Rows from block 7 of the image encoder of a small image captioner, named by matrix and row number. Rows with one number within an expert belong to one neuron, the router's apart. Each number is 50 + 12 x the weight over its row's rms, rounded and kept within 0 to 99. All counts start at 0.
Before each expert's rows are labels from the 100 images, of 14976, where the router gives the expert most weight on average: "responds to" is what is common among them. Only what is clearly more common there than usual is listed. The data: made-up waving flags. In brackets: how many of the 100, against the usual share in percent.
# router: router (encoder.blocks.7.mlp.router.weight, 16x256, trained with AdamW), inputs 86-171
# up: expert up (encoder.blocks.7.mlp.up, 16x128x256), inputs 86-171
# down: expert down (encoder.blocks.7.mlp.down, 16x256x128, transposed), outputs 86-171

# expert 11
responds to: white (100 vs 22.5); plain field (52 vs 6.6)
router.11:65 53 46 53 49 59 48 61 67 46 48 61 52 55 38 53 66 56 29 52 61 44 52 47 49 42 31 60 42 42 51 66 66 28 66 58 59 26 69 47 38 66 45 43 44 42 45 36 70 65 67 34 27 36 73 47 33 42 61 71 44 71 46 54 33 45 65 49 54 50 38 50 29 36 45 36 70 70 40 33 41 48 33 25 37 40
up.0:54 35 44 55 53 41 53 31 61 42 31 29 51 34 58 54 58 46 50 49 38 40 54 55 50 64 54 48 72 62 59 62 64 54 39 54 42 47 38 70 56 56 49 66 44 36 68 63 30 36 52 52 36 67 59 54 52 53 72 64 53 61 56 52 43 56 40 59 66 36 30 43 62 41 32 38 49 34 50 43 46 69 42 37 40 61
down.0:57 49 54 52 63 40 69 39 36 57 56 59 63 61 38 57 44 41 51 51 57 53 43 36 46 50 65 64 47 47 54 51 59 37 35 37 29 22 38 51 56 60 57 29 57 40 49 53 57 47 41 42 56 54 53 53 41 48 35 45 54 31 49 37 63 50 42 29 52 29 57 43 39 54 36 50 41 61 55 70 52 45 65 81 72 52
up.1:13 48 57 33 68 54 61 42 36 39 41 52 40 57 40 50 56 65 65 41 38 54 15 51 45 39 53 26 33 54 58 50 61 70 44 37 67 50 62 66 53 59 60 34 65 58 38 42 63 35 50 59 48 43 55 52 69 50 61 69 59 46 50 14 41 72 38 47 51 42 41 55 32 63 29 50 55 65 52 59 59 62 28 51 47 34
down.1:61 36 45 59 49 35 44 47 78 69 49 75 46 46 47 61 57 22 43 34 61 55 45 49 34 63 40 61 51 47 58 60 54 55 55 62 49 63 44 52 54 49 49 67 66 55 43 53 31 51 67 47 59 44 35 33 39 71 43 48 64 55 47 72 55 34 63 13 46 73 46 49 67 44 60 60 39 56 55 53 26 43 43 55 69 57
up.2:57 35 55 58 57 28 28 66 62 45 39 43 41 47 51 44 38 49 32 56 45 61 43 48 44 54 65 58 58 46 44 41 50 51 36 46 53 51 61 34 47 61 70 51 57 57 65 63 36 50 66 69 28 43 29 46 47 48 39 48 33 39 68 55 58 50 53 26 42 49 61 52 65 61 54 50 44 38 72 46 46 56 25 54 59 71
down.2:59 41 62 51 61 50 53 68 28 51 39 42 46 39 40 45 30 54 50 50 49 44 47 57 61 20 36 54 51 27 42 60 47 35 36 53 49 50 58 38 47 45 40 43 47 52 60 44 46 63 74 43 64 55 60 39 48 48 43 70 36 67 23 38 50 54 48 65 42 62 49 31 47 35 36 66 37 49 31 50 47 57 58 65 62 28
up.3:67 40 51 41 68 48 60 36 65 46 38 53 56 20 40 45 52 49 30 44 59 58 65 51 44 74 56 45 32 50 42 47 60 43 60 65 57 61 42 25 46 42 31 54 45 51 47 28 54 50 46 35 40 43 75 45 41 68 41 55 74 42 59 64 32 55 55 43 59 46 59 74 60 61 43 71 63 47 48 51 47 14 37 54 57 37
down.3:52 80 36 49 66 58 74 54 38 55 30 40 73 47 40 46 56 60 69 47 48 60 41 44 63 49 53 47 42 65 54 62 48 53 45 47 48 37 53 51 21 48 78 58 37 41 56 57 45 50 64 63 64 62 44 64 57 54 60 39 40 44 53 53 52 65 40 47 45 62 55 53 39 53 56 57 41 27 51 65 59 31 49 54 43 33

# expert 13
responds to: grey (92 vs 23.2)
router.13:52 62 54 44 64 48 53 54 51 40 49 47 43 23 49 57 36 62 54 39 58 69 38 69 65 33 52 52 41 48 60 44 44 36 32 60 50 45 37 32 86 57 52 50 61 54 56 61 78 57 57 51 51 30 58 38 53 45 37 49 32 34 37 54 54 57 30 64 48 60 71 62 59 36 61 68 51 66 34 45 50 61 41 51 46 51
up.0:67 43 42 53 28 65 64 29 61 47 43 60 45 49 51 47 45 44 54 60 54 68 61 34 58 43 69 59 55 73 58 36 56 48 69 43 34 40 53 59 47 70 48 64 48 68 75 38 52 39 63 54 63 50 61 40 44 65 59 61 36 66 48 61 39 50 50 39 55 61 29 55 70 77 46 35 55 57 17 51 45 54 43 40 69 69
down.0:46 34 58 63 48 40 33 34 45 62 62 55 50 79 46 51 41 34 33 56 54 43 39 46 44 86 63 40 57 63 44 69 57 66 39 54 59 51 69 52 44 78 26 45 40 54 52 44 40 41 56 61 45 44 41 62 39 46 64 64 57 52 39 43 37 58 54 59 69 63 25 61 49 24 37 56 48 41 53 44 43 44 73 60 40 54
up.1:59 44 70 51 40 58 51 34 66 75 60 68 44 30 47 55 35 52 68 50 19 58 56 51 50 45 27 49 44 37 58 69 59 49 47 56 55 56 42 67 48 54 61 44 48 46 59 50 49 50 43 41 64 60 68 50 25 60 42 65 62 45 46 45 40 49 27 44 50 40 72 81 42 56 55 59 45 71 59 49 41 50 52 64 56 56
down.1:52 64 48 28 60 45 36 42 56 43 26 53 52 58 74 40 44 63 56 23 56 76 26 56 52 48 65 25 42 43 33 63 53 54 60 37 42 39 54 33 56 48 59 53 53 35 41 54 28 41 59 56 80 72 41 62 51 49 65 31 48 40 51 51 54 51 52 36 11 37 69 39 49 48 44 47 39 48 41 52 56 34 39 57 57 75
up.2:52 39 47 60 64 57 40 65 60 50 46 55 59 41 54 47 38 32 67 38 53 70 33 68 58 42 42 48 60 46 39 43 40 64 48 77 36 68 65 97 40 25 48 36 58 47 42 51 69 50 53 63 47 60 63 72 45 42 53 63 34 52 43 32 57 32 34 47 52 53 51 36 38 49 41 56 39 59 44 74 53 61 32 26 76 48
down.2:33 57 40 40 48 54 50 62 49 58 40 48 50 36 26 46 42 52 26 50 66 37 52 63 44 57 44 50 45 33 47 52 50 39 41 59 53 31 34 34 47 78 46 45 29 36 44 39 50 36 47 34 42 64 40 36 54 58 48 49 31 47 63 50 49 45 41 44 49 39 47 57 56 40 56 49 34 36 55 45 60 37 36 46 63 40
up.3:58 69 58 54 61 50 61 53 31 55 60 57 49 52 37 40 29 45 62 54 46 56 43 31 65 68 42 57 69 57 28 67 48 66 34 41 53 52 42 52 22 59 49 59 33 48 42 48 40 64 46 46 47 36 45 66 59 39 54 63 48 69 50 60 41 57 31 52 38 48 42 69 56 46 70 48 68 44 45 65 58 44 52 58 21 69
down.3:37 46 47 45 34 44 41 53 52 46 80 47 59 63 38 40 64 56 36 28 54 56 48 45 43 37 49 39 61 34 53 31 63 29 56 44 34 61 28 34 47 30 60 63 27 65 50 59 63 49 53 60 40 53 58 45 68 55 41 38 33 45 58 39 50 60 74 51 52 43 61 47 40 51 55 35 56 56 37 37 61 61 46 48 54 28

# expert 14
responds to: purple (95 vs 23.1)
router.14:45 34 58 49 34 35 75 47 58 47 40 42 70 58 60 67 52 63 53 63 65 52 66 31 60 47 65 51 33 51 64 49 37 61 52 42 68 52 41 54 72 64 30 32 55 51 37 66 79 54 55 74 48 39 66 56 81 57 74 52 34 45 57 60 52 63 57 65 79 23 60 38 58 63 41 56 64 39 61 54 49 67 59 57 46 47
up.0:36 56 61 66 51 55 54 47 52 58 44 55 53 60 44 49 29 63 33 38 45 51 37 54 56 30 45 44 43 62 59 40 59 40 40 41 65 52 42 68 29 58 81 47 62 68 60 80 58 67 59 25 57 28 42 40 54 47 39 41 50 54 51 62 67 57 61 40 51 45 26 36 33 54 47 44 30 69 57 60 52 29 55 60 25 73
down.0:48 31 39 28 46 35 54 59 22 28 75 67 75 50 48 56 42 53 67 55 46 53 54 49 51 50 49 48 75 75 35 78 29 48 57 59 50 66 45 43 60 43 35 64 45 51 61 44 40 40 41 51 57 50 45 50 38 61 40 38 36 57 47 44 26 39 58 76 46 64 67 58 45 67 65 63 59 51 44 27 59 55 56 44 50 54
up.1:77 50 38 33 56 62 45 39 61 39 62 64 37 36 51 30 34 50 57 63 41 75 50 36 43 25 40 59 39 29 43 46 46 54 43 56 47 49 44 50 38 58 51 58 21 43 58 56 34 43 77 65 27 75 49 60 53 41 61 60 54 35 45 53 43 48 57 62 43 44 69 65 34 51 49 81 30 72 60 53 51 37 35 38 46 58
down.1:33 51 39 60 41 62 35 46 63 42 46 40 56 60 35 55 54 55 32 27 76 41 25 54 54 60 71 52 53 77 47 61 60 58 36 50 34 41 47 58 43 39 68 47 48 43 68 52 52 62 44 56 61 51 57 26 45 44 33 62 56 49 59 61 55 60 44 44 49 51 41 58 56 18 42 21 46 43 63 57 52 63 58 58 78 37
up.2:35 46 56 54 62 44 68 61 39 55 53 48 31 42 47 37 36 29 54 68 40 30 58 42 59 59 41 35 44 55 45 36 30 50 76 62 45 40 53 42 59 69 29 46 50 46 38 57 26 46 53 37 45 51 39 47 65 52 60 61 56 49 33 62 58 14 49 73 38 57 47 53 69 59 54 58 60 61 40 40 52 59 33 40 37 46
down.2:41 47 48 65 39 62 44 40 43 49 30 64 42 40 65 59 60 46 43 33 55 73 47 56 46 57 61 47 51 48 56 71 57 52 49 45 63 63 49 62 35 39 68 60 57 58 69 46 53 59 46 64 53 66 64 60 56 45 53 32 68 67 40 56 59 32 60 38 48 48 64 45 47 49 59 44 52 62 56 63 36 39 38 63 65 38
up.3:42 37 71 61 55 58 74 31 42 49 50 53 40 44 57 36 63 37 55 46 60 23 46 44 42 60 44 49 46 66 47 26 60 55 40 83 34 39 55 60 69 52 47 62 54 56 59 46 39 35 47 41 54 43 59 45 38 23 48 52 53 49 38 61 28 57 39 43 66 34 52 52 55 41 42 53 61 69 55 66 31 63 47 36 55 36
down.3:50 49 46 46 64 38 31 08 60 61 59 44 68 48 38 54 54 68 64 55 76 58 49 53 37 68 61 46 57 59 51 41 56 42 65 48 52 55 73 39 51 59 38 61 62 43 57 53 59 37 77 60 59 38 60 68 43 44 54 47 48 35 33 49 54 46 67 47 37 49 19 66 39 69 58 54 45 22 40 39 32 33 51 34 49 51

# expert 1
responds to: red (59 vs 22.7); blue (46 vs 22.3)
router.1:38 58 71 43 61 29 56 44 34 45 57 44 67 61 60 56 41 51 78 43 54 52 68 65 53 65 55 62 41 39 52 63 64 57 70 55 40 48 52 61 63 29 51 28 47 61 31 32 54 59 42 56 46 35 66 70 45 47 56 25 35 46 53 70 40 57 56 49 35 41 40 57 48 61 64 55 43 71 69 58 51 41 44 40 49 42
up.0:50 61 53 49 53 50 60 62 69 60 48 29 42 58 32 55 52 28 54 65 35 52 68 60 38 62 61 31 54 74 53 58 62 53 43 43 47 45 25 44 36 27 38 44 55 67 30 38 35 59 40 63 65 41 55 57 53 48 50 58 48 60 51 73 52 38 41 60 71 39 46 53 58 71 44 57 56 65 53 18 56 52 63 50 27 29
down.0:54 55 41 16 50 74 65 57 54 52 68 49 63 49 30 29 59 66 45 38 50 47 72 53 54 36 68 39 60 33 60 44 52 51 55 32 61 68 50 41 51 65 45 60 47 68 55 55 36 66 42 48 51 39 54 50 59 70 36 49 42 24 54 71 63 52 37 62 39 40 46 44 32 66 68 50 62 49 66 47 58 59 71 41 49 45
up.1:58 21 21 36 34 58 71 64 51 54 63 41 45 35 62 51 60 48 63 44 23 49 32 38 68 62 40 44 74 55 51 48 42 36 55 48 46 30 31 39 53 44 67 64 50 67 40 47 53 57 58 31 52 32 37 48 58 52 56 46 28 51 60 54 39 41 36 49 42 54 45 26 37 62 71 37 53 59 50 82 53 46 47 69 46 40
down.1:46 44 41 58 55 41 43 42 48 29 61 58 54 72 34 49 52 48 44 46 60 46 44 63 30 49 59 58 40 54 61 35 41 41 49 60 57 43 28 44 78 53 34 47 62 34 57 53 31 64 43 49 46 58 54 56 53 58 42 48 58 57 50 47 37 63 68 53 37 43 51 56 45 37 53 56 41 55 56 18 38 48 48 55 34 39
up.2:53 44 35 34 33 37 67 33 42 51 44 56 71 20 48 47 39 48 85 58 36 49 56 34 38 69 68 48 37 50 60 49 44 42 52 40 44 60 46 46 75 52 38 55 44 73 52 58 74 57 47 29 29 52 57 57 57 66 37 57 55 58 78 37 48 64 63 50 54 47 41 34 51 49 45 62 56 64 50 49 74 46 65 52 56 46
down.2:87 43 56 60 53 70 52 63 56 48 78 47 34 66 49 26 37 57 25 35 42 54 49 39 53 55 52 45 45 38 52 75 35 34 60 42 73 50 35 59 58 55 56 29 43 39 40 24 37 60 43 54 76 47 39 39 63 41 43 36 51 52 38 43 48 61 54 55 40 36 53 42 54 71 45 38 53 55 46 66 55 57 56 34 35 35
up.3:55 45 25 42 44 48 47 58 63 50 62 75 38 54 39 48 51 63 56 60 31 31 41 33 43 52 44 76 56 54 37 43 37 60 48 50 47 51 40 38 70 46 41 56 50 67 45 58 53 23 48 34 64 63 50 71 50 68 20 38 64 41 50 46 67 49 61 53 50 38 54 47 49 45 43 34 53 58 56 42 47 52 49 66 59 35
down.3:57 65 55 56 54 36 46 61 45 38 42 37 66 56 51 43 38 42 40 47 48 52 49 51 43 52 56 34 74 37 59 70 34 37 46 44 35 34 60 32 42 59 43 34 51 60 34 49 58 55 39 73 37 48 44 36 51 33 57 61 55 27 51 48 52 32 28 41 79 61 22 20 50 46 67 33 45 62 44 64 53 56 31 73 55 66